config.toml
model = "image embedding model"
dataset = "small charts drawn from random numbers"
train_examples = 101725
image_size = 32
grayscale = true
crop_scale_min = 1
horizontal_flip = false
targets = ["kind"]
num_classes = 14
embedding_dim = 192
arch = "gmlp"
norm = "layernorm"
mlp_ratio = 3
patch_size = [4, 4]
conv_stem = false
layers = 12
width = 128
am_softmax_margin = 0.1
am_softmax_scale = 16
residual_init = "zero_last"
optimizer = "adamw"
learning_rate = 0.0013
beta1 = 0.9
beta2 = 0.999
eps = 1e-08
max_steps = 21300
batch_size = 64
epochs = 13.4
lr_schedule = "linear"
final_lr_fraction = 0
warmup_steps = 2130
weight_decay = 0.05
Rows from block 3, named by matrix and row number. Rows with one number belong to one neuron. Each number is 500 + 50 x the weight over its row's rms, rounded and kept within 0 to 999. All counts start at 0. Numbers have three digits each. After the name is the row's rms in percent of the matrix's.
# u: gMLP up (value half) (model.blocks.3.mixer.u.weight, 192x128), inputs 0-63
# v: gMLP up (gate half) (model.blocks.3.mixer.v.weight, 192x128), inputs 0-63
# out: gMLP down (model.blocks.3.mixer.out.weight, 128x192, transposed), outputs 0-63
u.109 117:522513549520512463485494471528479491544428485465519531523444529590475525515558536487482467492554460470496473463448472528529598596368616569497450404566559481494496450396487457491528495488555509
v.109 130:527465442443471434517524518387467515507571567501471503511509555461485497494505548515563458426446473532440540548502476552569503475503417499501526528529582493426506542492550488483406465544400508
out.109 119:489604558530483513469597443513556524549539476481548494529521496472479507535619514452524484502521502473413419514386509556511554600474562588443452416541510449535474456394524402515456445553612511
u.110 101:590562503537510495572535501467524571429541514463527605568562514510576489464654450586445439430573542479425449466436493558546521626550513562450437494544551408411454447456564432461504525467518530
v.110 116:532584517478540490454546485572526518422547529577522392484486544473401557520541538449526517591455486414448533565557568447537453488555508523539477559505491505539429367486528559441443502424516436
out.110 118:448515525433527575484579482479475508492450444523582498500463473475569488500421489425475427420569430475608520506420508475495446405533502483500464572524529523437461524480524462567662490479503499
u.111 093:628516447543509536535512467453496554477487567470453575570451430504492588475480506543419381401482596504423404515465502474537503563503508571550483421508542495434454463577568430459459568452473427
v.111 094:530495464482504527551557527501490448549502488466361471530573520451488488500490529533491465511500456542507479520496446437429633495416444531523446482449423449593603563600467457487450547519455464
out.111 062:567579492467495518438464468512539506435526429544495427473573587560476562498427397466598565504588427473528525435566501481605493520524571533532502506407477522483447466469488536475548545551549590
u.112 107:557460506487525527537493419504432423564501465494462485542442543492464577482467572674523538527528474580495406501485507480448440509468537544471454389513481435483581508465463569458504475574407492
v.112 095:528516499456464556421578461480499447484531458577510410513488532489495498523438539502549458534514409453626585571465423484507450422570526523534559467633507495426493430420581496509569431462540489
out.112 122:538440543429497489600474570517463495425448584535520478430537525483525474467443551507488537486457456464487594501452508460524498434593548428627565494502611502487552485494503568555517510414391517
u.113 106:588594484510527524599480408497546504498464550457475457479509523566486569504455548554457511516540527514516500491502445495453448529443574486510433434524504488622545494562492447530469549534449406
v.113 075:505444469485596422458410590474500580519519474517458542505510435462596404555508416553574504537540556488465482364511392566499583565465509483570470444424494412547515462548487506479467549495455486
out.113 088:555550566456551497467628516521495589536435456457456529459583477485437495571620534525410478489482519387452547496472519453543533508471513516519526520488500451553517435537566520444455517449466398
u.114 113:479488425580436561482476389472535482496441482441533426538493458475506527532481529509453452522532468427520440454573533489573479544490475551448546426519529526422525418553513454448529538525565487
v.114 114:512512483461422443486503511541503524532594533460403487524485508446536544515566514513548522442497576541397478516542543468542544563545480523510421532514531468550449500574483529558433570527500460
out.114 123:505491535416480499487430490509463442529566509461371559513532539532500496454554541493525537508537524610494438469502497524441541560492392488504469502447488468570562616562500495528425551524445618
u.115 087:604541502406513536490596550546487429548418481464424558489595479510376467513576478569494523472523520433452489495434496496420584514423536484487469491456512457472535520573542481372465623433516458
v.115 111:508486550466547492523519528543502493483594591442431472560458463421477537530530588500454553525460536514444461592535554556429505439571517489550438521461578448566519477565504537489399587430471431
out.115 107:440389517486532554489611553507534466507443465528403466485527519563472485501572413454520502566485505511517478553462515523496495397445378515462519557462503491577560520490454575481500471568559566
u.116 110:564525585552562501502437539450512548529477524475482554448486459607467524517536455583409438449532558471465482454403527522529523619483571540519532368584524520473500445540580454470472506519467444
v.116 068:561532496515561513523424496544534423523408497523490602517553480567528401555468508533443413463496511517561446385472477501509525496546520481495531453469461434546547516543538511521450556429499367
out.116 033:521477409529568583566477461534486519465423476535477421509456458575461562483351410582528466517582493519549493540506478401511422422467496457540471515477457551469512560540443449516540487540491538
u.117 083:593467466533499445465438497539424432493464539464520572465502548611536536454515512570385529421590483580510417496475476463475572523555532462426474390540542479513498577481487426478468477533522539
v.117 120:419324493468471530595487509485522514514557519472538512502441456497534396523433493466563514533437548536516574532529457599456470473467439386554472527420519505536497557523469431598458478591454524
out.117 137:523624636484526544448563493565491528555480501439423528507480515499387530538615558519509458552477538439375457524492542570487581490466494591495451529537511534450543456530508552503465508491474438
u.118 090:496546539524482386504413485511553512456548582424551605561472463447516461577512538542458511572449574515382490487532505527464463534529546514507503496508575513567471420570539495458382573503468464
v.118 089:400441530519518487507409525494488541494536521482485536498470446510566456442417526463524566530555583589500525479511474514406449514463487421491472526474523483555519577481393445570507444592459502
out.118 096:531466413421581532454494588553433521484504471581484473478547560539535466547497456467543539543585463520542498475554427508562570524453467508508513591443418459494437556524482516524536510469449627
u.119 106:550507495510561488483452430491494546536445517423579561436481438499523512520584488553477402453456588412458466412430434496473519541486476550482539449485448478456549493580547494530514538540516451
v.119 088:492466596500546504518502461527505532454490479557516540481529501509480513576489502465430471537507431333473544540529519495473522521538526520592477494451582468461483449585645584340455559478526410
out.119 055:523554495389519525450519475461502541484510370591495521466524531523534590462509482495564505457634458528543552538433408430498578476549543576508483432543503543551468459507530465603562427522446550
u.120 096:557535471580542524479563391528554499517409439427596514532439453627519526532491503536495454535448522413532449545489446474502550553407625556545452457576444518525544510557574423437547542557455468
v.120 092:501478510492579535588570523546536564550467478457454573535569422523557476614436452500420481542507509520492443547493461482398549481433507491533455551396457388611561553566487470498420471527474440
out.120 051:529538508430543487528538570512454533489500541523466526546656566473558531481506502424551516460579508549570562483433478440529571507524487499474579448489470485535531395500480500579554450526411552
u.121 089:551521542550561506557457487466502486541457491419559545421503496490492485544523561545520505502509595528447486443480472542495594625507541492542489424465469453513600447505547405516450512516486403
v.121 095:496485535445488417485496587473499460493516560493539493437553570494412509494571524484576509493410479514375614473535509545630419465519479443476553536532527457486494441515590578463443465495467507
out.121 076:439554534383527577446625437580519549477467479519451442564411472409518461491516622498507401405543505484418454604505506581508568437515540506492397556582562491476501444486550467541482463489512381
u.122 104:567527522558585461516510506414554563484438502443578576576489421502472574441546521543422436495436531494505545488565635538569465514467465450461518514524543487488459491571490420533468551466532465
v.122 109:465440551421454527551574441487525501586490479468568483514480476467368497447484581524517423469392514518418600538479492446480527459462413438523528445508541516499551425545502388489458481491417451
out.122 112:422445571406478493506437468462455455527534547439508440451485512567463463401419556436529545479504488513548546471482459509436488450480506491473530521433461565499543566438520489528549435486528514
u.123 092:527543510502618528532503527465496598532500445479460526494543439506517476587585375542406484499518545426515555400453484451490584556488619559551532509495517493511555478542511464507492523473538451
v.123 097:452573491561509528464495433487542450392508460569600492491491580544536563468461621456472495509587459527540508452482446471600417535572548522436534480524517481471448489499530538449555488511586531
out.123 091:421537553548469517526562497527509387567534507451429423508424432467411495427488530483481484484455614559585514527484545517458503482429401463502460566524555572544490513444504538599544519547549492
u.124 101:488567568564548459461411457439519501506439525477523587463580538509505594506596484495463519456476556512459462434454502499575492537411573523496491449610509481404491483492443419432538503530512574
v.124 075:598450542555522488588486501439457450540476567484428645522410521499488548503505494524377504478449524480454459475526480513489506521480604495502543427463516387543599489475523478487428580560443479
out.124 071:460585538447514476458436456513567543539560487555502518530560541479436512474613608534576557533536470542378449497578436516481480588537499580459488466471487541557544470570519501445472532469536543
u.125 084:540463511557519531570454518435543493574493512464653521522446486537498499521481350518488535495453528482608571447494450460502463548544480433422531486465484500510515525552501478581534408512468541
v.125 094:547488528468529624509543470535457521612492447468404485541450494532447483596472462541443494533522547412545446558515508512475523505507523470552507545483469456528507507614522476428540583426427366
out.125 112:504471456469590600423530458452515514485448418586432454512554557429533578535434575560515534473617437485484535490474556498536522428546410496529514513486461463529526472547521540476549551598489503
u.126 100:538580504562499481479468472487508539551422500401540515450508408496475495559557479503474412464499518482531391430514470527468544587457591566481477455486490477462516486548487524487546478522513444
v.126 076:510455573474624542488524463495518495563465427551516535431541584565454414496496553474404458594512519411488546489486448507522469463467517497509576445494445477528591508500548465458465561459511413
out.126 057:458535533502539534490573494533521580412512503543539480521573479438483495577422411379509483531543520435565523425526574571543548495437530474475557489435508426511529381433411558544472542495502433
u.127 097:629492544557555460489454504445536477511418591396528529429534518537480511534544440537483448398454599453413456466407502501542591565499549509455514395484500439554521385494515417490420518555420413
v.127 176:511503450515411396509480481450549418415577599507509479519413586502443507436455569456534521500436461559449462545491472563580471484518436523472525519543577514433434558462533485514470420461448499
out.127 106:471554560470471512490601437535527489451450584449515529545424520438540497498532648581465447483477495527388424582454476641474549458538526500462450436601607468439522471468571504497418488496457421
u.128 091:520467520545554482506490567473401536518460502513468565582504436553518443543448416486488465505517563484561491496484494467478621534495601478599504503450516438550569546484502467492546567526406487
v.128 129:465550473531446500472520405444604483452525532514530417502423514376387588468506572492501512563393462461417525563553568527533419445617502544508497533510555538441475413488532541448530458430560474
out.128 102:514532436443558496486421571527452540451537536554456557488554498480582450537423418492540562489544492502654513442473461505551512497516465464543499465433534415505470525446462510555472550546467473
u.129 096:613578487441554447478373598530495491503502435554520611433565517544484476607525437481505505518555470398590574396475481432542471535474562484498567422480412498470562525478481564534479468441506545
v.129 118:485477436468448452515503486484527617533548554412502546513554518445562485438584483520553472422500534550456556460447414448511575554543444515511460477496527469543522507479503443538438491585414519
out.129 137:451532547460538588487616451545481415550428457520369384533471473419380492492569542496543412533465523479486501537524552523468510460482448553502487548496513527478564410576504489563573530529502397
u.130 097:545481492575534550442489494437429594509524557467552499482413447520519552524513451562469423525476531412488451420405532529557464589464604517571521434508481487507493471550438448416561534525458480
v.130 143:494542498546421401478494490420513429424558561474508528549425514490469540408486553462540547517407486550478479583482498540578467534543451529463508489558585526429471525434480488521529402425517509
out.130 106:456563521501550511511548555602552571488482507473537552522443488577559521527510533469473539555537528512453459548575534506492445484447499440449455533593468526430447557470503469560435402434470514
u.131 111:595406519478499551454511509446398458544454446496579502409507538532482432523493469511490567471567484501538472401464543507534454533415537531507592429509501451457551437456501519497562460566515523
v.131 102:545372524425517522556501527466387522546520432483450454403586544581532549504453456478545523452576522537546506402481507444522460479506510432530550484490432416525528470515487446537524491551477566
out.131 124:480548495502502521516575554499461444484497455460432489536475443410557507459511421454531455408538539510579512538459577457499492486562499486455426519584568520503435507456443433625621421482509548
u.132 101:548488574524565514542422539535422399530491514525573543440576528555558563555434439504471552467502447419573536337459477521505401560519573478498588458516478453445538484437428560540535593538460461
v.132 076:544491428551432436521492515443384395558452510408550602425512489502430540599584483586476494477403474460453474457530505527508416565495471519472563399517477464477518419502521503407451596467510476
out.132 129:380498500468518549446582495505456377581456463493347436559470483404421489468557520499517432509486505506539493529491500491426564482455403494488495506475521526555568502569529520519582503529506469
u.133 096:548571452515503467487505459480539468577390495497540514490553557499489458524543504581423430490491488441454444403445504528563437500484596459477529479490481432561593438562635546491445545512519420
v.133 089:513583532507538547477560521578556447499467421556573594432568572578563532513516570493435482483573453482592504435459464518564480511487609521477481416537441424516481522495517484517494466504474474
out.133 077:458517435523544476500362548530513498477495534485507497512503520466620464465454510478513528468546515544646474430479526546455503571540458510430512512467521540402431596454496526512531495461600611
u.134 109:611523485491534501547508525496494506534455435427512566491575448528513469613516405484411436444549549422513488499480530505575569566347463520498553523548491390442510521478487402469507509460527461
v.134 087:620548521600516543556433541491436496453445482526472487438450518562488609529472461510492575477520529510589483368511592443546422551502580526529578466489476492489553483458413531535592520432495490
out.134 118:620514565508539505576519545514480522488416475508465488408510496529520544420424531496484551430567519562567515396481572514516475443580522531503466505420490516506458527532418538567563562493523487
u.135 104:520467452495495531540427529452442441543467469512443484542463438486531455435485481536542484407516530569531527379474476479489519501479490418505520443521436551488571489542453408584496453476478523
v.135 121:526410486473504564573532571464453515591506494473473546502515422485572396510467400458552475492552532564570560484361484527438604520421503439558470532466508472522498579461462494549523556560439559
out.135 117:407440390412529594467516509465431445530492389504399431545492473386529466524526432522513487458563490520555488499519514491457481489498371437449544571482486463503539524565547457460494478527544545
u.136 102:551477462524497519494470480508453497603411487473478523486486473482424530521571489565485445450434537516461513508468495490399523565400542564508503385526509481471540446638501509483535574559438428
v.136 191:510544428536424402485426501414507430436581561532463557534484562504509536444447543476530559493479489545497480539479478565576469501533457524438549502551565518396430549435523521542482448462470549
out.136 107:436527559552499458561548526509555443544447542418553566471518457548514467548555476509484474527417576499447513545403528488494449510456529448448537515551475532491543538470514453541413430420488503
u.137 104:570555496521568512513414512432466532472421521510548572527476472535533488541571498588408409469489611453485468398478479515502537595437594463507523393495503513475547472486514494500472549518516452
v.137 069:508477520573598491495531471506517541592425491494477479387510444475545543549514430469447483447489474471543494426460481525481528528490554516568536493393423417450632512531505486544505580590508421
out.137 040:535564448598537582483511437554595635524474503451483440572457446508393597540463443543513529538543531433466480568541530385534448450512542530528455509465513537521466516499438503502511458552459457
u.138 082:473519466532484415437404487385551545511491537420503508469471535523527520438478456473491407502545567500503474452539464508471459623471528464479512378485501492439502490451502476446502472550470478
v.138 139:470440547436484587500583542560489546588585486485473504482515437511590408514493429460558525466558543577580491553478462501391601510426467432486440568461462435564543543446443415558525476587541559
out.138 128:535602527542472450500496448521549520484444532394431511438483559489377550498521534585500542516443491469429486482510550497495488486525495599458522468529493470494518479502522572445438494508497427
u.139 094:500528463603518455444362507445579487504480499533608546569463425503486499506555543457453427474471602512423445399506459516519507625493543519504494485454540456458512477505513441429392529554510483
v.139 092:468524603484484537483498543529553557534519491445466435467419383419466543521558433433527517540451524488496519515550621461457423469531456547560435545453432515473507464447462603524484451457616448
out.139 085:520577477518580446461493531542494565509470535564462482491525544524434509487542444438539531540479441458544527445618511442536588543484565582541484514446407533501480516599478532462536533404542518
u.140 096:595593458557498480484441494522498474489463437483489568506551485586514539480578453536449478420557527460568507429487470521520568567475624561483536455523454456525466511482467458523558522537533429
v.140 092:462487535494430541591547532515513474487479525419494525558491409480479483475488450528483490558509491514589491587436579497348498458465446420479511570442488523546524568457472473564499475643497531
out.140 056:399596545496510555472575457484593580551559496488476493536560513442430525506466546430486549503575522513466499486494553480505487419526468500459496574491495572646509440525573478517528480589500458
u.141 110:501530435554537497481484470423479531473386494499581551519539506521569445473502530622398379395515507469535443483456462550499461592536466482488528456515583495484541493556529476465482526554507475
v.141 101:557517392449475460572528446462544458555527560449419486551488547438573473494516546526499411454470460506499450482518548577574560557580425535461472527461503469498413562554496517521455515542437438
out.141 115:515500545415483416515442542511482455593465546459558547410555584456543523440520547502548466393457480586580587409473536514510449541520424485400562490494444462444572560486485477536522473515490534
u.142 094:466474444545539506507396538516426505477445564483511482532405536464573476501475462538513467427547562501477485414558447491418501509457590499561517423572566520467479476496489459550508494473513483
v.142 134:477406533493482611542561532556494532547537475465478479549486407512578468550464409520532493513499503547533455588479561566424571456424455459506453561466480484547483595502441456537522545555499491
out.142 116:473564476523507503430490426440560526505466426500518458453471562469483569476456614518525490482546463499456497470539496506513411447512426541413541483608478557459528437462554530487514429586556474
u.143 103:601454550572496512471563533438421536535439425417523553484527444571443462546627387481500428490523507456470460462465496517582567556395488543502469493567553445461451461516571489501512546475475433
v.143 094:437502441425619479491427511434516548534511519480645543473558513520485462589548463444531444542452465431466578512547457415544521495516473479535610469516435470566586426546547461401475521483437485
out.143 120:559467468457545528546491560497497538417493507525509466424569501506592521433360429441467557440606488497600568498541512505539538427563512509612446531398507506432380545483436486571568549470437500
u.144 089:550528537507598457574393459456463432516459494538556576500535570519547531548434539526442519498532579508472533364423505461538498547476571421477570449572491446524536581539585505508481591503455485
v.144 098:461489542523545519503410550536509505508506516534543412353496456522445469570454459465554539545432479484424624446508513466459448475561449471509594553451444534463549428498507577515492429438443497
out.144 066:390503554474564572405549485528574499585482490432425433501419385424415445519556489499537529496483495481529504492570514476428570482523480520509496560456517540543589444556545565483587582517560460
u.145 110:571554602548485592494488437520468473578513493433449501525441516492452646598575458598480494465534557381500453536445597455499430520452566550496508508530493518480540430557437466431488578509498447
v.145 110:605604427451527459478497514499558598565514525467460552494596514503475492489583461520485514459527527417460512550548439480532608546532479559536497509454506438551523485595596542458419562492439440
out.145 115:396496534423540460501407523495591528469481494514533461387508576510507508480551588505601449486504495470382577434521420510517417477560558518547525492505478565400536482542519502548454490459507537
u.146 114:445505470607563554500527465449544577399481445539598460522475443471526603515523446445495506478547461502511490508561564527630393465473495484482534561526536524430452423532486479423520517468618514
v.146 128:532494476476515567502561557586513532494371441534479498440541498573473468463456382491511482494553505549572459516514516469444527437397448514465492504486424561490501562462400501525540470483488545
out.146 157:452430460528561533446477480528510486554492451576437519589440506531483497572522594516438506600478482494454437567509442582447522478493475554482464517490459418531599497491497572432468490627474483
u.147 095:625555519513560523478432530484441571531424569402459592516486471516529553533583442514454520498504553415447433481408505527503589514479601516535530443519505528484480475535575474480521540488492498
v.147 081:529571545517549464499533508548547438427569546496469481449521494511415513513509480448494556617408480408509574582520583464574462466598481496498561521501442537571488420473510601485474502491473425
out.147 059:538560410451483569518538497506523550441541456468489442506539570494507548480361483500522563428599446495553540564536455433571536430489433470478514489476429449500461480502512420504505480527456535
u.148 116:557602521528536470444458458469470513613416501476539610468543452538528491567554521575442415455524517465470468470437493521540543589460531529477516373528442475510515458513482446456491544486486451
v.148 071:478582544491636534459419530526483485490513492502460493451530463528550429568511521462491544592536483355513402379538525484510503502518600550523478543483379477494547436536532558502514500522468496
out.148 054:513453456560604529497410551488478522539506453563503491510538392486471523501479390499554591527547511432528572415599504387534464503505543407617500545456532530605528519471458487485509580474523463
u.149 112:593535557544544482446423492496439470569423555479495615499472481551487532523557458576420475465507590439424480439485410442473507572448546553521541457532473477536563448555542493469490537559482498
v.149 062:555580520493509449393580457491496429532459443506604594547569453504450475483476511579475473498570486551570394439428404484504570468434557519393531437582471437522554515469559516588470423531483465
out.149 027:505454386497577502525402502521482485506516494524463451464423438516519572553442391548584492494513502478525571498538494449489367451478487408497513511525463528416536598484412549583507475482456530
u.150 114:497628527526501534490522537463471461497523458520440493489452503511446567556529403458538482534599562446514467481521531495570485508471532581502454556562475526408443367495483483525560551421552502
v.150 129:485455524479543499540383461530484496541561517531486490514413476455572471485454561517477529421530567515486504439502456520473517521547625466577446484479512454532541495550560439516514578556493454
out.150 142:541581491537453415493474491464491515505575564487459592541510491478609519425502530496484503400582556506449459507445455548535564614504551494480453436538540478499421502462546384550484489526506503
u.151 081:532526512476462498473519440453533479537430502441466506543423538458522521452588426470529414439505507433485525528517479554599482525545512599498503446552475480415519465535510511551434542534517491
v.151 076:533420403512427483549501463451500487469486533461410491541493483489550593425527503535498533466461538592472441563464576540467506500503443450375542541498547528441513564493415515489465468540504535
out.151 072:468450423599434482473500607405513529488570490470505505474576440526508510509438389400588558533530535496566497413474416465518514499460500470511518485419474549628406463475436507533510489540510575
u.152 089:594590427553448432516440471524528477508468549463477613462590534543509516473502540589450447515469540487477443394572446513574497644472575520473461328503494451432545542472473422577478521516506452
v.152 073:510525454499571410468490450507530504483515531567595580509579531567470597548519520540400466559547497464473462444470480490595431467504573480446533484517521517551446437481557523470470456522580565
out.152 079:483546491498521544479608476474518496585576442482457490589567466420461552488470406536486607522585473537531487603474504398450511526512466486533521501473559503642443417521512489516596494498489467
u.153 091:514507470546509483485471446477490535550450491479515568428484474592517525476519491598476367474567558554444497447543434511502508516389498454401543420547501416535556462498470442466467441602482573
v.153 076:467441502457544541509489530578482535552575493526447560515612482580604466626456498483457515480547520533542501524492450510432547458454486421487408486413404394604513541472497462479504508544538538
out.153 062:520528534501537489485441565542550557429509539496477425517463466446461454472456547485519640464513511448554558434584507480485496470594469495522441578493521558536407500502469574492512515460572474
u.154 098:447485438517575428488400470432494513468502571500562491446445486547477500448527527567486524479438534454387561429488459451431479492547546530575476405558465524560572460564516448470531478501459429
v.154 080:493481539543578493537452458558465533555498481458476556496479402478462455598449480518468482518517552366519510443528516429475547543557602529581422465527488476474615445551527459461482591467478480
out.154 079:533637584438637587531595478521475504578437461417471492451524477566439578527503469405485474442595584494574522468470554437534502470471542559512481577515461555479539449528462497533606541503520492
u.155 122:537613569486633601526497483572504605565423434481502543446506413579505536555524455504421499526496518453531516483541569430466519509469515469499486529490422515538617491575488464488520535487495466
v.155 073:563515420500475459500371532379418478536536542512521507520513499562515492519518388499457466442461570441413442516472493499484458612489520479571516492492496565500431461504449486396470522433408529
out.155 133:533514530617477518593605489506552514522461524422481521552436381482514476419470478604401510505476503563515392558406528537420496527529532532469444495493557541561459577493475455594544513523461459
u.156 072:486507535514552435606473505521490506502535551436467569417449474498482477493498434516550523518401522546455490451457592507489555541537502435551510460506536564473475515444451498568484562476520522
v.156 091:506446545509473472560532564552543495462515564500511476462565528508415473503497454497527539612403458499530572496528581506442471483532421447437568502447468523469523480544383553531492476404504488
out.156 088:472377559541500449511483572519507553533431474523599464475501471529442440514533499514494456564427469425563500432545500511475484527460603498501499459439433563521530561550489543444504518467618468
u.157 105:518547635454509552534511400493457548568428473447500487548434459447413503513547565513518454461501616447430495516537468501488540533510497543566412498513552478567544500612573405496494524516477419
v.157 105:490501472515524601455469441603459454501430478532461462477478494522498424564461544532546446495554438384539421488526450560440494508506554604508437443543422438478491496494537498522481524512534438
out.157 132:533562535429518434479488561487499441473545524561523543400621564536520496526526500504556553542482466515441595477441469495593464538549568488499575459514555490559496409462541511513469429446437568
u.158 089:439553522520594464443475459506540559453537576478521541537465432443457523502481575529372483524534618416475439475494452549528571601531643511542472484449542517491494457561570503515407593443521454
v.158 105:537499531424575540442525507572412459541524446514527429446501501496450447565491467476555471519522471377583556447476417448502486478553535545511525481526448488469485480462552530492528501466459447
out.158 092:467479428369545495432502529544476523512509474563474479442517566548509404497530450492612486498571476546456515524540405505514560518475408460518513541501407539519500525551531429561432469514489611
u.159 094:492484494514455509502502574457487603556410462484523601482509384563516435487531379435501414416541534493512497472508487593489574550452515539530463459547562485455486461518537381489487490474551494
v.159 070:595594532550499408517437461505453449396478535552521572429489461537523595487434401489520573443519552545532492412469543502467529528513508482509544381554498507550519522521425599516569479479562526
out.159 119:452446510431608555526448550532455530396468482571521398460539506503589466502353539450487522496602459477619590442507481485551494416556525475583499524432485529439447537493454553560575514484449543
u.160 127:423465575462529497488402511456476514536539525509531475515418449450520489455496530482532531429502629539450534469537467479531433548469555518502482498586449602471557397514502417536541542474527529
v.160 141:508487409453530546487591539589489562488430437560451482522584545564541541466465442509492487469599475537540513562506517427508476465440434483435550547484415536537493561524418525491553466565494555
out.160 163:440409412522598565485403518497482497492455454639525458548459444493578511480477508472583537501572436542553498522520497562519387475527453506509453553511490534432460481526421504520586522553544537
u.161 101:503468436509465540485424483481460553530544501447455495516392472546490425477466458513549535454591547451538481469554406458470607569502588561554455465506490502494472560476575418516527565502373480
v.161 100:525558459567427415501473459381503457507492565463474620519479563438479540469528460575491523450437500527458387519404480544498559570481462521411522451636540444472465518453476484468434427586493582
out.161 137:472448487528537530490485444496593455448478528515591487459480531540541487538449595494518393568533360462444486567583444513545437483538559474492557552506511446464463496480578527406365463501539552
u.162 109:607520545558538461564458504507525512434404507484540555438502512577532464497479481561400445489549500502532493439487484518506515527505560513549431473450534430508509503514480405497577505465467422
v.162 075:471399498464530444457471521498480438546551479514513449462520555517413507589489493502572486552470456471421562538505447403508494530495475461539617522535450499521584455443496545498433466407542540
out.162 062:423511567388516527465617488474505470576530388451530483535534493416490343585500453431571489491554517458567567469419465498525531429495482501460529576494456459507528435498585447566508511527454497
u.163 114:513536516543552463499442535569511490459480522553480511456482439529443529493532507542464553521495553499429495467509474463465518516510572463559466497597548521471515459521490497499513526460562494
v.163 083:562545562545478471598455485503463484504485558457464519469455398583477586437524460632479497527499544556522457474516581467492437518498544477458535488558535550463514463479390563495555529527554480
out.163 109:466469528403480474501532590481441538490446431526537531418687521562568440483509523443543514483545480575534559386467448494528475526452424418404559506436473461544576528461515487532498493488544589
u.164 107:576490468617410475516559580532440496474401521439464487462444497507479543441535464528498483476513541487538376450494575514519535545467520557544413481572535406460440468417484514502516512482541448
v.164 074:521510511560462407591445426413549519540467473470555505538531452486431535459578578565474398447482513507427474512486492464533473556412506443494600429502498525483523421525540374435454502459406481
out.164 136:500476466397543551516503498496414507444495446603507454447532505550482434612387452466494504515534456396565610480471447507537547402496543458630547508485488437498503458503543533470510546514417455
u.165 110:593653460527507529523526504475516538444464534508464564482634488503511535473496459534410461411611505435487429476502460438473527531571477616522468484560488492437456511550587522454499552469493510
v.165 116:427488539500569519480493534548474509456548447573526448541468452459534470609429500455491529548534441409585625473576512466547445450573538466559509556424499459495490386509489569525515518464560487
out.165 128:527459479458620584498554511575449580495381389596465519522549521548580497536444548508441470554617424447527434477488438525473529504473508528551509543481489410482494484558488504479521536495495465
u.166 093:562490482549508489507448480425457515541408503464499611478463482511541510490518453565456516432487564497484499382484410458535484581441593483526489417523575496530577494575516475436445580507422506
v.166 105:465500543492517498502606434501582556482493514447535447475492489449357631501604499506447485513438450428430568547560604501493455504572484510497561532480521508488453407559459573404428547492549398
out.166 061:555549394564459533422544454413563572525465512494511420469502427471509586409409360453524448447481366542585534515515559433464511518530440508584478476499439535445446504492476541539551550537497505
u.167 100:614430541575543454516472493519472511485461502518523522396529577522565520507479582607490534427538516498512434346513420507461484561456532475482484345475462446547579592476504495447469526538488510
v.167 107:499537538444589512464438575516492479521554430543457450411557532432465421631509412469565491570513430371488592481542464486556487505532539524521525533466490448476495434475562567474486495451547438
out.167 062:534504486500530521452518548556510508427525484514474447454462423435489411540537439481433508503459439411520519485512524473457528468549542472566518601451509447574558481575582586478508530438534476
u.168 089:601546488510499446429529553483495379534515511548515568465484519452490446506529485562481528494492405466499519517444482521540592576537536522416518350584519401471488452500504533519547533409500523
v.168 107:449536498493384412465509465428547472470570592418484497476503563442448545457541495463558483425384463538445518534502517537531450471534469516501561560475564583445464506512439596530421454483481506
out.168 091:480584541419553547455605484557518502496425494502535530549463515489571462534553585481460469454513496500417497556461515581548487473545519499420489489569554476445568455500554512573459446502473447
u.169 087:562516550473441537509434530506435483389523524470478536492477428611601484461495429494445561457515652520515535531427469496505568530431536417567445492459577495481469579458467406596507529492469488
v.169 106:434434568494547538469476527527392506527503497489506456548455417514556420547455466437535573564527574492566561520527468503432490509480524411616409537457519476565520560543502414506488562454466502
out.169 117:444404394489589509505448504520488441470521496592561445528496556456546471566459546471532439562539458511483512492500479497513459483513586495554555543375547484512495537545559544421517550467473558
u.170 077:500580528490576388416503471449502476509556508497558574449555425531503477467632536458499471534464536486376491512403530470552424537477518476496515480569573513463550374521523489427493506424526466
v.170 078:461387473459484562557427534536533464465546531469473476516446432516523453477413405453528510481544535613565553495493553566429475463478453367495475506419497503567597607431419541516506458536413505
out.170 063:530441508495460534480566365483593528550460480477460426559467462491413549500535559624468452449483483426445457501513524417491467495504543582491510534535561536542511477529547471461514466518559397
u.171 119:513544489479570542524521511518539540552408501433433576544505447522540506476494503530437402435544605457523430554507458440454587495463505522581420473476497565560522551556575417505510560581491455
v.171 114:425544494550545541517506497522569542482419474543515388532478489486455633493481486522522493540526454446465526535497566435424367418490509548495550548488433560413500416564417581464565488513549506
out.171 119:576554493535516471492536577475471565467526461547548581520636492509562516505497522475452582492599481504507511468493452526607531541485527491405443458583530397503409496443475513529490521494500566
u.172 101:581514510566530488501460490496509513530443556441524578481481404523495533549511466558457517457562571454435485426486462466493498548455612490500497387503454491481529466532522484439433547516495436
v.172 072:568525478437500457451434493440460542534543581519534556519591562481483499560589517556538439482462528428406485581497378497558574518554462546535502431577480464537515510552556465490450490496501485
out.172 031:533551438495536506504506457573538550456448505510482526524346496554507546460400530499474507500585532507521487547539452530497403340522527508448474496523498573436454536522455487576534414492414446